python train.py --encoder_parallel_block=false --encoder_moe="top_k" --encoder_num_experts=16 --encoder_moe_every=1 --encoder_experts_per_token=2 --encoder_layers=8 --decoder_width=256 --max_precond_dim=1536 --final_lr_fraction=0.01
Rows from block 3 of the encoder of a small masked spectrogram model, named by matrix and row number. Rows with one number within an expert belong to one neuron, the router's apart. Each number is 128 + 24 x the weight over its row's rms, rounded and kept within 0 to 255. All counts start at 0.
Before each expert's rows are labels from the 100 clips, of 14848, where the router gives the expert most weight on average: "top examples" is what is common among them; "peak in band" is the frequency band that holds the peak. Only what is clearly more common there than usual is listed. The data: synthesised imitations of 52 everyday sounds, one a clip.
# router: router (encoder.blocks.3.mlp.router.weight, 16x192, trained with AdamW), inputs 0-95
# up: expert up (encoder.blocks.3.mlp.up, 16x192x192), inputs 0-95
# down: expert down (encoder.blocks.3.mlp.down, 16x192x192, transposed), outputs 0-95

# expert 3
top examples: drum roll; music
peak in band: 4000 to 8000 Hz
router.3 [123 130 174 131 131  92 160 123 123 145 157 130 167 134  87  57 121 103 152  88 167 145 144 129 127 154 139 145  97  92 146  89 168 110 163 111 117 142 156 178 126 100 132 138 161  98 106 133 134 138 149 116 127 101 130 133 123 113 159 150 112 109 139 137 115  96 138 122 126 150 157  93 142 133 153 124 154 158 132 127 108 137  93 104 114 123 151 111 101 109 117 145 124 160 122  73]
up.0 [128 109 131 117 146 116 134 122 152 138  99 126 149 157 109 120 146 116 173 111 139 125  77 125 118 124 112 151 127  80  88 112 141 114 118 116 115 146 177 150 135 149 132 107 129 154 107 140  91 126 152 118 174 149 108 132 106 126 193 134 115 175 116  93 135 123 129 156 161  83 104 127 136 135 105  94 148  97 206 109 119 152 142 139 141 152 120  87  77  80 130 180 103 133 104 125]
down.0 [147 126 128 155 116 117 122 163  72 135 133 136 129 140 140 146 151 124 122 160  98 166 120 143 136 104 138 106 153 138 147 154 131 169 143 132 147 103 103 115 149 156 123 148  81 116 154 150 149 132 128 146 118 101 122  87 138 156 108 135 119 134 140 157 131 118 125 117  96 111 157  98 131 106 115 153 133 118  93 124 119 155 115 164  83  86 152 170 160 202 140 132 106 170 162 118]
up.1 [150 138 111 126 135 112 114 200  94 172 116 147 122 110 144 105 123 122  75 136 115 155 139 111 118 114 103 164 108 132 126 117 152 123 102 128 150 111 108  88 109 119  97 110 133 127 131 159 132 141 131 148 151 146 156 144 124 129 143 106 126  99 126 132 104 158 126 169 179 161  90 163 120 120 127 115  98 151 121 109 116  97 141 136 137 123 106 146 160 121  95 101 118  97 106 129]
down.1 [154 164 148 139  93 116 110 134 106  63 127 167 161 149 137 120 125 150 114 147 129  95 116 120 118 135 131 158 100 182 103 156 144 116 161 139 163 164 168 119 129 156 112 151 127 142 131 119 127 164 148 123  75 170 153 133 107 153 116 123 166 140 145 102 137 161 163 140 121 109 122 144 138 134 191 132 133 127 141 125 127 115 120 107 143 139 110  80 131 162 133 159 146 145 142 130]
up.2 [132 135 164 113  92 122 107  93 113 150 128 117 137  99 124 122 146 173 134 116 128 132 144 143 162 112 136  72 174 169 115 100 162 124 154 138 126  90 109 141 173 149 117 139 152 134 135 112 173 128 142 141  73 112 104 132 155  79  97 157 164 117 146 112 174 157 149 117 101 129 141 150 144 131 133 111 137 100 182 156 133 175 180 142  92 180 114  94 113 113 178  90 103 125 121  98]
down.2 [ 84 140 104  86 100 154 167 136 132 125 130 111 116 148 144 175 118 144 134 157  92 101 116 164 120 144 143 123 153 129 118  99  69 145 104 147 129 146 157 135 115 131 145 157 133  79 110  90  84 117 115 139 137 162 130 108 111 118 160 110  84 102 129 148 128 136  77 135 167 121  74 167 146 158  96 136 131 144  84 123 127 138 119 152 144 146 119 143 118 125 125  97 146 138 111 157]
up.3 [124 167 139 151 157 156  81 126 132  64 141 136 102 108 122 116 105 112 145 106 110 100 135 147 166 139 181 157  85 154 156 108 149  84 150 154 130 143 144 162 114 147 152 103 136 109 118 114 111 153 116 119 137 160 132 130 133 130  73  98 158 114 180 155 136 138 126 125 116 129 165  94 146 151 160 157 129 123 142  95 123 159 125 125 103 135 116 112  74 142 140 157 135 106 102 118]
down.3 [125 117 164 144 113 120 124 119 132 120 153 150 130 145 106 183 106 137 114  91 134 168 157 128 138 131 153 166  87 180 107 116 138  97 148 117 186 144 117 120 109 161 157 159 147 140 126 182 166 136 120 103 116 165 154 104 153 123 125 129 133 114 141 131 150 115 150  89 118 144  77 114 108 105 157 131 123 154 136 129 141 142 125 165 151  94 112 151 137 162 145 132 146 198 106 127]
up.4 [183 125  97 139 113 121 140 131 153 155 112 116 117 112 128 165 123 118 134 124 123 109  80  93 112 132 126 198  91 101 145 133  98 128 130 126 101 120 127 141 106 111 157 144 139 104 106  89 163  90 136 141 144 159 126 162  97 100 144 147 120 143  99 137  83 128 132 152 108 119 138 149 161 110 120 128 100 123  91 125 139 152 116 105 151 106 160 131 104 134 123 170 165 149 134  93]
down.4 [ 77 138  87 107  77  98 165 156  97 145 130  89 153 124 147 132 153 122  94 144 145 107 151 116  88 117 104 130 141 157 120 118 115 104 110 143 130 122 118 120 131 125 136 117 124 129 117 143 121 125  92 159 129 136 108 125  95  91 103 135  82  85 121 141 154 124 145 101 143 110 183  99 113 140 147 146 149 122 164 177 143 126 128 147 133 162 106 147 159 103 143 135 147 149 118 121]
up.5 [143 105 129 127 120 162  84 176 156 173 178 146 112 124 139 155 132 163 101 135 118 151 118 146 117 134 129  93 194 116  91 133 131 163 137 150 155 120 122 126 162 110 116 146 136 161 124 109 152 147 139 116 113 131 184 125 125 162 187 152  80 140 137 123 114  78 120 129 137  95  83 177 166 127 158 127  87  78 101 147 153 106 119 141  79  81  84 103 131 162 103 149 108 103 132 148]
down.5 [129 126 106 139 146  75 119  77 122  86 104 157  98 114 136 115 159 137 109 122 129 131 125  91 149 154 157 132 115 153 140 115 124 160 143 116 192 140 139 112  92 114 116 100 124 154 123 183 184 113 102 164 122 136 112 115  95 154 110 166 169 128 118 109  82 117 127 130 108 104 115 110 149 116 140 143 130 151  76 121 127 129 153 110 127 146 163 136 155 154 137 139 147 168 108 140]
up.6 [145 123 156 126  91 127  87 110  81 120 135 124 111 148 130 135 118 140 133 138 101 118 134 168 153 146 139  99 135 138 136 104 182 178 101 144 129 112 142  87 117 132  86 160 126 126 140 150 125 119 124 114  88 162 171  99 111  96  76 138 132 138 121 154 110 162 132 123 115 133 131  94 151 127  95 112 117 131 165 129  92 160 155 143 101 143 119 151 118 116 122  93 141 141 169 161]
down.6 [156 151 144 123 101 125 141 169 140 104 114  97 132 126 138 134  69 131 163  84 154 120 147 126 133 141 118 170 119 102 120 157 143  95 142 119 107 124 125  99 151 150 132 104 153 118 127 129  80 134 137 101 155 101  60 142 109 132 121 164 124 149 129 109 116 124  88 167 136 146 108 116  83 181 125  72 119 122  96 146 172 184 168 104 107 127 102 106 166  92 118  82  99 179 110 117]
up.7 [132 123  72 144 156 159 142 144 190 120 109 140 163 133 120 107  77  96 104 124 112 104 162 151 101 135 102 148 162 132 131 152 156 104 144 166 122 130 125 108 134 143 153 151 135  89 121 121 112 147 150 139 135 139 144 132 116 175 130 115 157 114 111 150 123 103 123 150 155  84 113 124 152  64 150 145 158 112 122 134 135 124 117 153 152 116  96 139 148 129 124 111 186 131 128 131]
down.7 [ 64 163 138 124 104 102 182 119 127 163 173 136 128 148 105 120 105 145 138 125 106 121 129 175 146 124 115 139  79 121 129 151 122 138  92 103 108 152 149 158 101 136 151 124 133 151 129 101 130  72  78 143 113 157 119 105 123 125 122 130  73 128 169 133  81 147 151 119 127 112 140 102 122 152 183 128 150 117 144 125 171 122 116 144 147 100 143 130 154 117 151 135 108  93 150 120]

# expert 2
top examples: people; crying baby
peak in band: 250 to 500 Hz; 0 to 250 Hz
router.2 [125 124 165 159 153 152 137 100 111 125 126 111  96 131 128 142 103 130 115 133 152 145 160 113 114 121 125 161 149 125 139 151 133 141  65  98  95 164 117  95 125  92 100  99 114 142 194  99 114 140 101 133 149 130 152 136  77 138  93 112  79 114 160 139 119 127 114 117 144 105 120 141  99 126 153 101  95 101  83 121 149 106 177 111 138 167 125 131 152 121  93  91 110 131 128 143]
up.0 [ 97 148 162 135 109 141 140 111 158 109 125 140 108 130 129 156 117 136 127 120  92 150 124 161 124 109  93 179 159 154 173  94 126 103 191 161 148 103 143 137 109  84 103 107 121 135 132 136 151 108 130 140 155 107 134 124 138 144  93  77 124 110 131 139 130 120 133 168 113 135 143  92 131 140 102  97 143 130 141 158 141 164 144 123 152 112 126 123 127 119 130 141 173 172 140 117]
down.0 [125 108  79  98 142 128 130 157 140 136 108  64 172 121 126 122 170  80  99 157 114 125 133 118 124  99 150 147 161 120 124 157 104 138 117 125  94  95 165 119 154 164 153 107 173 135 129 127 116 133 109 120 138 159 105  83 113 128 142 186 135 118 104 156 154 132 158 136 136 132  95 147 127 128 147 153 106 106 123  78 132 127 103 143 112 132 169 147 145 148 194 120 120 101 147 136]
up.1 [135 123 123 108 102 115 128 147 136 154 176 152 123  86 143 111  93 136 120 125 143  96 110 122 131 176 151 144  99 140 136 122 151 101  72 118 101 116 188  93 139 153 113 145 173 126 137  96 146 136 122 106 118 138 135 117 101 142 141 151 150 125  87 113 111 123 105 127 149 109 136 179 152 110 121 157 119 150  92 153  94 127 170 105  88 120  96 154 117 119 153 158 122 176  95 136]
down.1 [ 89 141 121 119 121 102 147  75 106 149  92 101 130 131  99 166 154 145 163 116  88 137 130 141 128  99  84 158 118 119 113  71  87 139 119 148  70 170  79 132 126 128 130 120 107 134  80 153 133 133 154 142  99 153 163 135 142 150 133  96 100 122 152 116 161  86 156 102 109 119  97 121  90 140 140 122 137 111 155 134 126 159 120 125 157 146  91 128 152 150 111 161 103 110  91 152]
up.2 [132 161 100 113  91 143 121 145 118 129 143 185 165 112 134 154 124 201 134  95 186 117 120 143 118 107 112 118 155 144 109 145 111 130 145 132 160 137 105 124  94 136 166 118 111 147 113 119  93 161 112 145 105 125 148 111 134 109  97 120 131 122 167 145 101 108 136 103  98 120  93  77 147 157 103  90 153 109 137 189 109 140 116 136 157 171 179 143 129 104  95 144 143 165 125  96]
down.2 [138 122 128 107 110 118 131 120 158  88 100 142 124 136 143 122 160 126 108 108 133 138 108 155 111 147 113 110 146 120 139 149 124 162 163  96 127 186 102 135 116 156  97 159 121 129 113 118  91 126 109 131 169 180 151 114 134 119 146 157 130 145 160 132 157 136  64 152 102 105 180 157 107 114 119 122 136 100 100  97 127 124 155 111 117 137 104 121 143 157 107 107 164 103 117 171]
up.3 [126 123 110 128 161 115 153  82 113 153 105 138 156 109 148 170 124 129 173 190 106 108 152 112 122 143 135 116 138 137  99 140 130 116  65 153 128 160 116 125  88 123 158 125 176 134 134 118 181 167  95 135 102 109 138 108 128 139 165 129 117 132 105 106  93 154 123 156 113 124 135 151 138 144 138 127 119 142 130 109 164 130 139 108  73 159 131 179 138 148 170 122 138 160 139  95]
down.3 [161 108 163 112 112 151 141 125 107 108 126 108 159 108  95 147 113 101 136 112 155 159  89 138 173 134  74 171 133 145 130 130 117 124 174 132 181 137 130 107 125 129 177 115  86  81 123 117 146  99 136 150 109 130 121 101  95 157 143 130 111 122 106 132  91 143  90 127 180 163 123 106  96 122 136 105 161 141  67 159  92 154 134 137 145 102 143 115 135 178 115 129 124  91 112 111]
up.4 [129 141 107 126 135 122 136 167 142 139 150  70 135 123  81  99 140 141 156 130  71 122 105 109 126 149  94 178 121 150 131  93 164 125 161 155 117  98 105 123  97 129  87 105  92  81 112 142 149 172 119 113  99 133 123 113 130 146 143  86 135 126  94 143 116 143 163 127 120 140  72 130 142 111 152 134 114 102 109 121 122 122 109 150 109 156 129 119 147 120 177  83 117 183  83 136]
down.4 [110 113 132 128 134 107 135 104 124  94 114 131 129 118 182 113 145 131  80 144 135 107 124 152 119 174 114  96 143 110 170 138 104 114 124 125 153 124 146 137 123 109 136 143 118 100 161 133 124  73  92 111 157 176 189 117 152 106 130 129 134 134 124  89 167 172  99 130 104 127 170 114 111 170 102  97 112 117  98  74 137 121 117 150  77  71 138  78 139 131 153 131 109  87 145 176]
up.5 [180 126 130 102 151 175 129 101  92 155 118 132  98  78 161 122  99 119 112 137 147 134 117 121 143 134 106 109 136 154 138 156 128  89 117  93 133  94 134 111 133 123 148 156 137 157 107 109 132 157 103 136 111 114 111 111 134 130  72  79 132 125 146 131 132  98 143 156  89  99  98  96 104 167 110 132 142 130 114 185 142 115 137 124 105 141 122 103 124  97 152 141 105 125 148 139]
down.5 [136 109 135  97 147 116 151 117 131 127 135 115 157 122 129 162 140 133 108 103 131 121 119 133 132 116 159 123 129 143 114  94 133  94 150  98 125 194  77 110 147 152 116 119  98  69 151 125 115  84 135 166 136 158 137  91 135 103 121 115 138 147 116 108 136 141  83  97 117 132 116 139 152 118 114 142 104 142 161 104 107 161 165 121 161 123 124 163 115 139  80 108 137 121 123 120]
up.6 [129  98  97 151 174 117 149 158 108 178 112  90 147 137  92 173 113 102 132 114 161 111 163 156 103 147 115 164 133 145 127  54 142 110 167 123 101 174 134 106 145  88 120 114 135 131 102 115 138 164  99 107 106 136 104 126  63 131 121 106 114 109 130 111 123 143 119 120 133  98 130 108 140  98 131  99 169 117 120 137 108 142 127 104 111 150 109 177  97  85 101 161 150 142 126 114]
down.6 [104 190 178 150 102  99  64 116  97 139 158 114 140 141 113 122 154 126 131 157  96  73 102 147 148  92 142 102 107 109 127 115 113 122 117 130 115 100 104 130  90 124 115 138 133 137 180 131 149 152 139 139 130 132 133 148 148 169 113  72 149 136 122 131 123 104 129 136 113 110 140 124  99 137 147 149  88 137 132 102 129 156 163 164 121 132 106 101 150 146 130 102 115 151 157 150]
up.7 [132 158  95 151 160 168 154 126 108 130  65 122 132 130 134 163 147 110 103 135 104 147 155  94 111 132 102 152 114 109 142  95 141 128 189 113  98 177 153 157 149 142 101 128 129 103 109 118 103 123 137 139 122 113 123 167  81 123 123 172 153 111 125 154 131 136 158 110  88 114  93 112  66 143 128 141 102 138 136 115 138  97 115  78 149 101 136  69 121 119  98 129 167 131 131 119]
down.7 [115 133 147 129 145 110 134 163 146 139 141 135  99 111 124 113 147 104 135 122 161 104 151 112 144 123 136  94 157 132 121 171 165 114 132 117 118 104 110 106 111 115 160 103 141 153 116 143  93 149 139 159 113 160 165 124 147 160 125 123 111 177 171 126 166 108 115 135 143 130 167 123 130 105 125 140 138  77 138 103 113 152 130 198 124 147 128 113  89 134 126 119 105 128  74 103]

# expert 11
top examples: household
peak in band: 500 to 1000 Hz
router.11 [ 96 121 171 119 145 157 123 129 154 100 134 115  97  94 131 117 140 106 144 142 110 170  98 123 141 178 125 104 144 135 143 162 164 141 139 119 151  97 154 127 131 110 137 195 153 119 122 138 159 121 142 151  65 165 144 134 147 135 177 149 137 135  68  87 133 124 159  89 164 135 145 121 167 104 126 169 129 101 129 152 144 113 132 163 113 125 142 140 112 142 144 127 150 141 108 137]
up.0 [128 129 172  90 141 146 163 131 102 132  93 128  99 171 180 163 127 108 127 168 102 167 123 113 133 144 129 111 108 151 111 105 156 155 122 116 114 126 125 105 152 172  99  99 146 114 100 108 163 101  78 114 108 132  96 122 122 137 133 107  83 143 174 104 123 143 124 128 143 142 147 148 168 142 124 157 148 144 115 144 109 109 104 142  58 153 137 184 123 119 184 162 147 128 145 155]
down.0 [138 149 135 155 140 135 131 146 138 135 138 139  97  69 105 142 161 116 127 146 116 128 121  72 128 145 169 120 149  76 113 105 126 143  82 120 121  85 128 169 123  91 161 117 106 163 156 118 115  88 142  89 135  89 146 118 134 108 148 124 107 159 121 131 138 117 175 134 137 116  82  96 102 151 156 149 154 130 139 124 150 129 129 126 119 164 108 100 148 146 151 125 144 156 153 141]
up.1 [180 110 141 111 121 173 154 147 144 109 151 163 138 132 148 165 129 161 144 120 131 140 108 136 152 145 156 147 131 135 118 133 164 101  89 119 109 121 167 165 135 174 160 161 141 133 103  67 125 114 113  84  98 144 143 155 122 159 104 102 147 129 160 141 139 143  90 129 143  95 128 127 136 146 125 128 182 144 103 121 151 161 120 112 109 144 127 152 129 158 119 136 132 104 100 143]
down.1 [122 114 140 108 147 115 141 127 123 145 103 123 126 123 104 105  86 124 152 162  96 123 119  75 117 122  81 114 168 167 110 127 107 120 137 140 111 118 113 107 136 136  84 116 122 136 103 151 158 135 166 182  74 140 144 114 125 134 170 138 103 151 106  91 105 139 127 155 122 115  78 138 158 132 150 147 127 112 129 148 143  79 118 110 160 129 118 144 128  96 119 159  83 139 129 125]
up.2 [139 120 166 129 178 158 103 123 133 159 106  95  93 134 132 149 154 124 173 112 131 138 142 121 136 116 151 158 139 155 150 104  84 180 154  80 148 143 158 121 150 136 114 153 111 130 113 101 135 144 152 146 159  96 117 181 131 138 117 119  68 105 130 146 142 109 141 125 107 124 109 130 117 151 104  88 103 132 123 147 107 142 157 109 129 109 131 146 172 115 158 123 103  92  81 126]
down.2 [105 139 132 124  62 107 137 114 133 106 115 140 166 118 119 102 116  90 120 115 168 105  98 122 153 118  86 167 103 125 120 151 164 138 165 141  67 118 134  90  68 145 139 118 168 138 145  97 161  96 120 143 104 154 157 102  90 154 119 147 149 157 126 102 131 137 114 101 133  92 119 144 130 123 111 132 114  81  74  90 164 131 134 128 127 182 167  88  96 115 107 111 151 141 124 134]
up.3 [157 133 136 102 124 138 133 128  84 109 125 141 145 141 172 111  84 123 136 168 160 158 106 117  86  95 130 139 118 160 136 145 143 179 147 130 136  89 165 115 166 148  89 107  86 148 147 132 146 163 138  90  89 172 110 138  95 127 139 162 103 134  93 144 162 118 117 127 134 106 121 111 134 156 115 135 134 102 115 134 190  90 160  95 101 165 117 141 166 127 161  99 113 146 105 143]
down.3 [ 94 172 114 153  94 120 136 108 127 124 140  81 150  90 127 155 144 115 131 116  86 103 140 167 141 127  91 142 114  80 102 136 131 111 110 103 123 107 124 135 115 117  96 112 139 110 109 131 128 112 102 139 128 105 148 185 100 140  81 105  81 130 148 102 158 123 130 128 104  94  55 118 123  85 133 134 135 156 139 126  72 108 191 151 129 116 169 116 141 182 115 162 112 122 153 137]
up.4 [137 108 147  67 159 164 162 135 152 123 118 139 148 115 158 100 140 143 111 141 142 161  98 142 139 112 113 121 161 100 110  94 111 101 111  86 165 123 153 139 169 160 102 139 141 151 140  77 145 143 146 106 112 131 154 119 133 150 136 148 149 138 126  81 127 153 111 136  95  74 104  65 112 146 130 143 145 101 112  97 149 107 150 134  94  94 147 166 125 128 131 105 107 116 145 141]
down.4 [135 143 150 146 110 102 119 147 128 134 149 157  98 127 100 134 127 142 135 143  90 111 113 103 126 172 146 134 116 170 126 152 117 145  97 173 127 147 134 107 153 141 164 171 171 112 143 133 119 150 143 145 140 124 110  97 123  98  88  97 137 164  85 127 100 130 127 143 119 131 116 138 138  95  88 184 133 132 128 160 140 118 147  92 137 161 110 129 145 127 151 111 109 147 107 144]
up.5 [132 170 146 112 140 144  79 132 140 126  93 146 156 135 142 119 125 162 188 135 123 161 132 129 124  97 135 119 141 126 135 147 122 156 140 130 146  83 163 148 113 118  94 148 168 144  77 154 163 160 137 113 132 151 128 162 157 159 121 143 112 101 129 121 128 164 152  83 168 121 117  99 146  83 111 153 159  88 122 150 129 119 135 112 182 135 108 138 125 119  92 122 140  94  82 143]
down.5 [121  82  84 127 118 138 140  96 112 105 110  84 117 100 107 149 107 168 104 106 140 118 124 134 137 177  99 136 111 119 137  95 140  96 163 128 166 153 147  91  94  88 165 118  88 141 144 119 110 148  87 159 121 107 124 133 112 107 115 125 109 124 101 108 134 100  99 143 113  82 143 115 102 134 119 129 118 150 130 106 126 157 149 148 160  91 145 100 138 178 140 129 111 137 139 140]
up.6 [182 141 130 110 126 119 128 141  99 142 156 119 108  96 160  97  94 139 140 146 143 111 107 115 116 143 145 153 120  84 118 131 115 160 176 141 138 131 154 133 114  88 121 148 123 135 135 167 116 144  86 121 137 121 141 129 114 124 146 130 142 145  98 103 145 123 103 157 113 139  87  96 123 142 127 111 126 108 156 137  97 135 123 145 155 152 137 147 174  86 111 173 139 136  80 125]
down.6 [132 149 155 134 177 137 135 128 110 179 121 180 117 141 158  84 129 136 127 118  96 140 128 136 123 116 121 156 134 167 149 175 161 146 115 129 145 103  98 134  96 153 100 137 130 126 141 139 143 164 159 112 139 132 103 135 152 133 140 127 140 111 153  77 111  96 178 112 101 116 147 134 173 109 105 135 114 132  91 130 155 120 112 106 122 131 121 140  57 148 121 126  99 131 155 147]
up.7 [ 86 160 128 115 126 152 125  97 119  95 114 155  94 158 131 129 134 115 148 150 124 127 147 132 133 151  99 117  97 100  83 117 165 120 137 163 100  99 137 197  95 101 148 134 104 156 131  99 129 133 143 172 154 129 114 134 114 114 127 140 122 151 158 108 120 196 102 111 119 120  89 144  93 142 128 120 121  96 154 170 143 148 135 140 132  85 139 148 113 125 146 128 134 138 145 141]
down.7 [123 106  92 154 147 120 125 123 139 138 135 152 156  76 138 111  94 140 106 168 153 168 102 102 127 164 164 137 136 160 159 145 119 152 135  94 121 150 139 134 149 153 116  99 137 135 122 151 159 132 155 120 104 145 109 150 151 106 112  98 108 129 106 148 151 114 137 144 101 113 133  71 123 151 106 147 104 157 120  93 118 124 115 147 122 149 109 167 166 151  84 119 135 112 128 136]

# expert 0
top examples: fire crackling; nature
peak in band: 0 to 250 Hz
router.0 [136 122 103 113 102 106 134  90  75 111 151 154 190 176 143 130 160 151 133 160 107 155 126 112 101 131 143 152 162 137 103  94  87 139 132 124 114 110 143 146  89 117 140 135 113 140 161 100 117 130 150 162 115 143 144 127 110 128 113  99 124 161 183 116 142 135 128  78  76 113 150  81 129 115 138 114  99 116 143 119 117  97 137 136 143 103 141 145  82 165 127 101  85 102 135  95]
up.0 [122 126 111  90 160 121 113 111  86 126 149 150 141 124 115  88 116 123 122 132 154 120 150 132  83 127 113 124 136 141 142 135 137 152  99 157 163  84  80 115 102 146  75 113 108 141  94 159  94 118 149  86 150 168 115 124 142 160 148 130 141 144 117 105 144 127 149 115 134 144 156 147 106 135  99 129 137  64 101 134 148  94  94 137 155 155  72 104 140 128 146 165 143 147 142 148]
down.0 [133 173 127 175 114 135 126 148 176 122 118 112 115 108 162 171 144 114 136 148 105  91  73 146 146 141 129 149 122 118 123 143 143  93 107 131  75 151 155 146 163  96 135 145 145 115 158 118 146 138 109 156 114  73 138 126 118 133 145 151 119 119 132 142 125 143 150 145 129 108 112 145 157 123 127 167 112 137 135 116 148 149 138  82  85  94 185 110  99 142 122 172 126 115 121 130]
up.1 [136  99 153  84 126 124 124 125 118 123  73 115 104 162 132 158 131 157 167 151 119 133 140 138 178 118 126 169 119 152 136 105 166 154 189 170 125 109 129 131 125 152 127 186 138 161 129  77  69 105 137 173 105 139  89 120 143 122 140 122 136  93 199 144 120  94  91 122 141 167 116 129 149 128 131 193 134 108 111 137 134 105 123 141 119 134 136 132 131 163 144  84 162 115 145 135]
down.1 [103 107 120 128 124 128 119  94 102 117 116 147 103 135 116 102  94 146 103 126 126 135  73 137 112  90 121 133 114 152 154 146  92  84  81 100 156 130 142 125 131 150  58  61 117 100 171 168 167 140 130  76 121 108 144 127 123 139 128 142  78 126 121  86 125 159 131 102 101 158 164 138  88 140 136 120 124 103  98  93 172 120  88 122 159 110 136 116 118 102 131 134 130 109 134  99]
up.2 [122 133  93 124 148 142 109 111 132 112 131 146 133 137  92 125 139 145 107 130 149 125 117 114  60 134 108 170 148  88 133 169 157 122 149 131 106  99 137 135 109 113 123 140 106 182 113 105 111 145 136 162 169 122 107 155 123 117 122 121 133 116 188 138 152 168 131 152 114 129 136 180 178  83  92 137  99 124 170 122 130  85 157  93 159 104  89 136 103 140 151 132  97  74 104  97]
down.2 [103 128 135 139 172 107 113 113 146 120 187 103 104 161 133 147 110 156 169 134 146 121 150 163 142 112 116 116  82 156 114 135 105 154 135 121 143 161  87 120 141 166 179 131 121 119 160 129 118 114 135 104 109 105 102 154 157 132 125 131 144  79 114 102 113 124 181 114 148 128 141 130  91 124 182  85 158 138 127 114 159 144 150 126 129 114 183 112 128  97 102  87 119 139 153 150]
up.3 [133 151 118 120 138 115 164 156 139 107  68  93 109 114 181 159 144 101 128 133 114 152 118 122 177 130 116 107 103 127  95 150 130  82 128 144 145 130 119 174 104 125 138 163 146  86  76 154 137 119 128 152 107 126 120 145 163 121 175  82 134 138 101 196 136 117 161  99 149 127 108 168  94 107 110 132  95  95 154 151 143 135 107  96 121 150 125 138 129  99 153 120 121 138 135 131]
down.3 [141 139 147 128 135  88 136 145 118 141 121 150 143 134 136 120 113 136 161 106 159 175 151 135 127  97 153 121 106 123 134 167 166 111 113 195 133 140 123 171 164 134 129 140 111 111 166 130 128 154 104 134 170  77 110 135 137 110 109 107 136 107 135 140  92 116 101 158 127 101 147  81 113 152 148 143 121 125 107 129 155 148 132 155 147 140 177 140 169 178 100  87  95 139 118  83]
up.4 [144 104 122 151 134 116 138  87 121  90 116 110 151  92 104  94  90  78 138 140  78  99 100 115 105 171 145 158 130  86 151 117 175 107 160 162 109  66 160 130 122 108 107 126 119  94 116 145 168 125 155 106 118 116 156 126 101 156 116  85 151  93  96 141 167 126 122 140 113 168  86  93 127 118 158 138 126 146 141 110 113 144  74  86 147 104  74 141 130 134 156 130  97  89 119 163]
down.4 [142 123 160 151 139 133 129 155  97 133  83 132 126 107 123 186 125 129 138  41 159 110 132 106 163 115 122 142 107 140 140 133 123 136 158 143 137 149 125 134 109 132 143 169 101 118  94 111 106 153 155 138 110 103 125 105 120 124 144 129 159 137 123 169 110 108 130 111 136 135 126 142  86 222  90 141 127 144 150 156 152 132 117 128 143 119 101  60 121 121 118 137 131 119  88 135]
up.5 [133 169 181 114 114 151 150 102  95 147  98 142 118 110 134 118 121 128 125 180 172 154 146  95 114 100 121 147 131  87 133 117 142 126 130 115 119  84 134 132 139 138 170 140 133 146 119 139  96 142 143 165 110 122 117 133  92  69 136 141 109 136 174 168 114 150 122 109 134 178 136 127 124 134 161 126 125 155 118 115 166  87 127 146 100 133 149 111 138 144 135 141  97 128 154 129]
down.5 [150 118 100 132 119  88 146 118 162 144 147 110 136 142 114 112 127 116 123  68 134 101 122 130 117 120  93 135  92 175 110 151 119 144 150 124 113 123 135 150 170 171 169 152 144  89  95 148 120 118  98 123 146 104 142  90 143 163 116  97 156 155 110 111  94 118 128 125 111 129  58 125 178 102 113 139 140 123 157 138 137 172 131 148 110  94 126 119  98 103 127 144 132 160 156  80]
up.6 [140 103 160 131 169 147 149  96 104 156 119 121 117 157 147 179 141 139 142 120 135 129 129 125 142 105 137 101 119 164 110 135 182 123 114 141 104 166  91 146 106  91 121 154 109 178 102 132 113 135 157  92 176 145 142 160 124 128 105 124 114 115  91 155 158 159 128 125 148 136 123 160 150 169  78 159  87 128 149 149 170 113 136 115 140 156 170 118 118 121  79 132 164 101  67 167]
down.6 [132  97 112 117 130  88 106 142 121 115 126 137 116 119 127  80 105 177 112 126 174 122 116 106 156 138 118 160 145 100 148 169 128  87  92  94 142  99 100 183 134 196 142 113 124 116 162 185 143 119 143 142 169  94 116 122 149 136 129 131  86 108 159  79 112  71 126 134  91 137 147 105 138 128 117 130 101 140 146 122 121 103 106 132 193  90 116 140 157 126 105 107 134 116 127 159]
up.7 [134 151 169 150 150 121 108 146 142 119 137 114 159  96 125 102 156 110 137 106 116 116 143 115 107 151 130 112 106 143  70 153 194 100 139 151  92 115 153 140 145 126 159 139 143 119 168 101 152  68 123 105 133 113 144 111 154 111  94 139 132 114 134 134 132 124 127 142 122 170 133 114  92 140 105  74  94 112 118  98 110 135  89 110 145 135 126 102 121 114  98 162 160 130 143 142]
down.7 [110 124 119 117 146 130 138 107 110 151 133 136 154 125 136 134 120 168 109 147 120 175 156 150  99 108  84  97 129 122 159 133  42 130  78 118 124 150  98 128 129 103 124 134 118 146 101 114  98 128 129 131 138 122  80 143 150 111 160 111 136 136 103 112 144 138 126 144 158 147  98 160 130 130 131 177 144 172 145 144 134 115 140 140 115 112 116  87  97 120 119 117 112  56  81 124]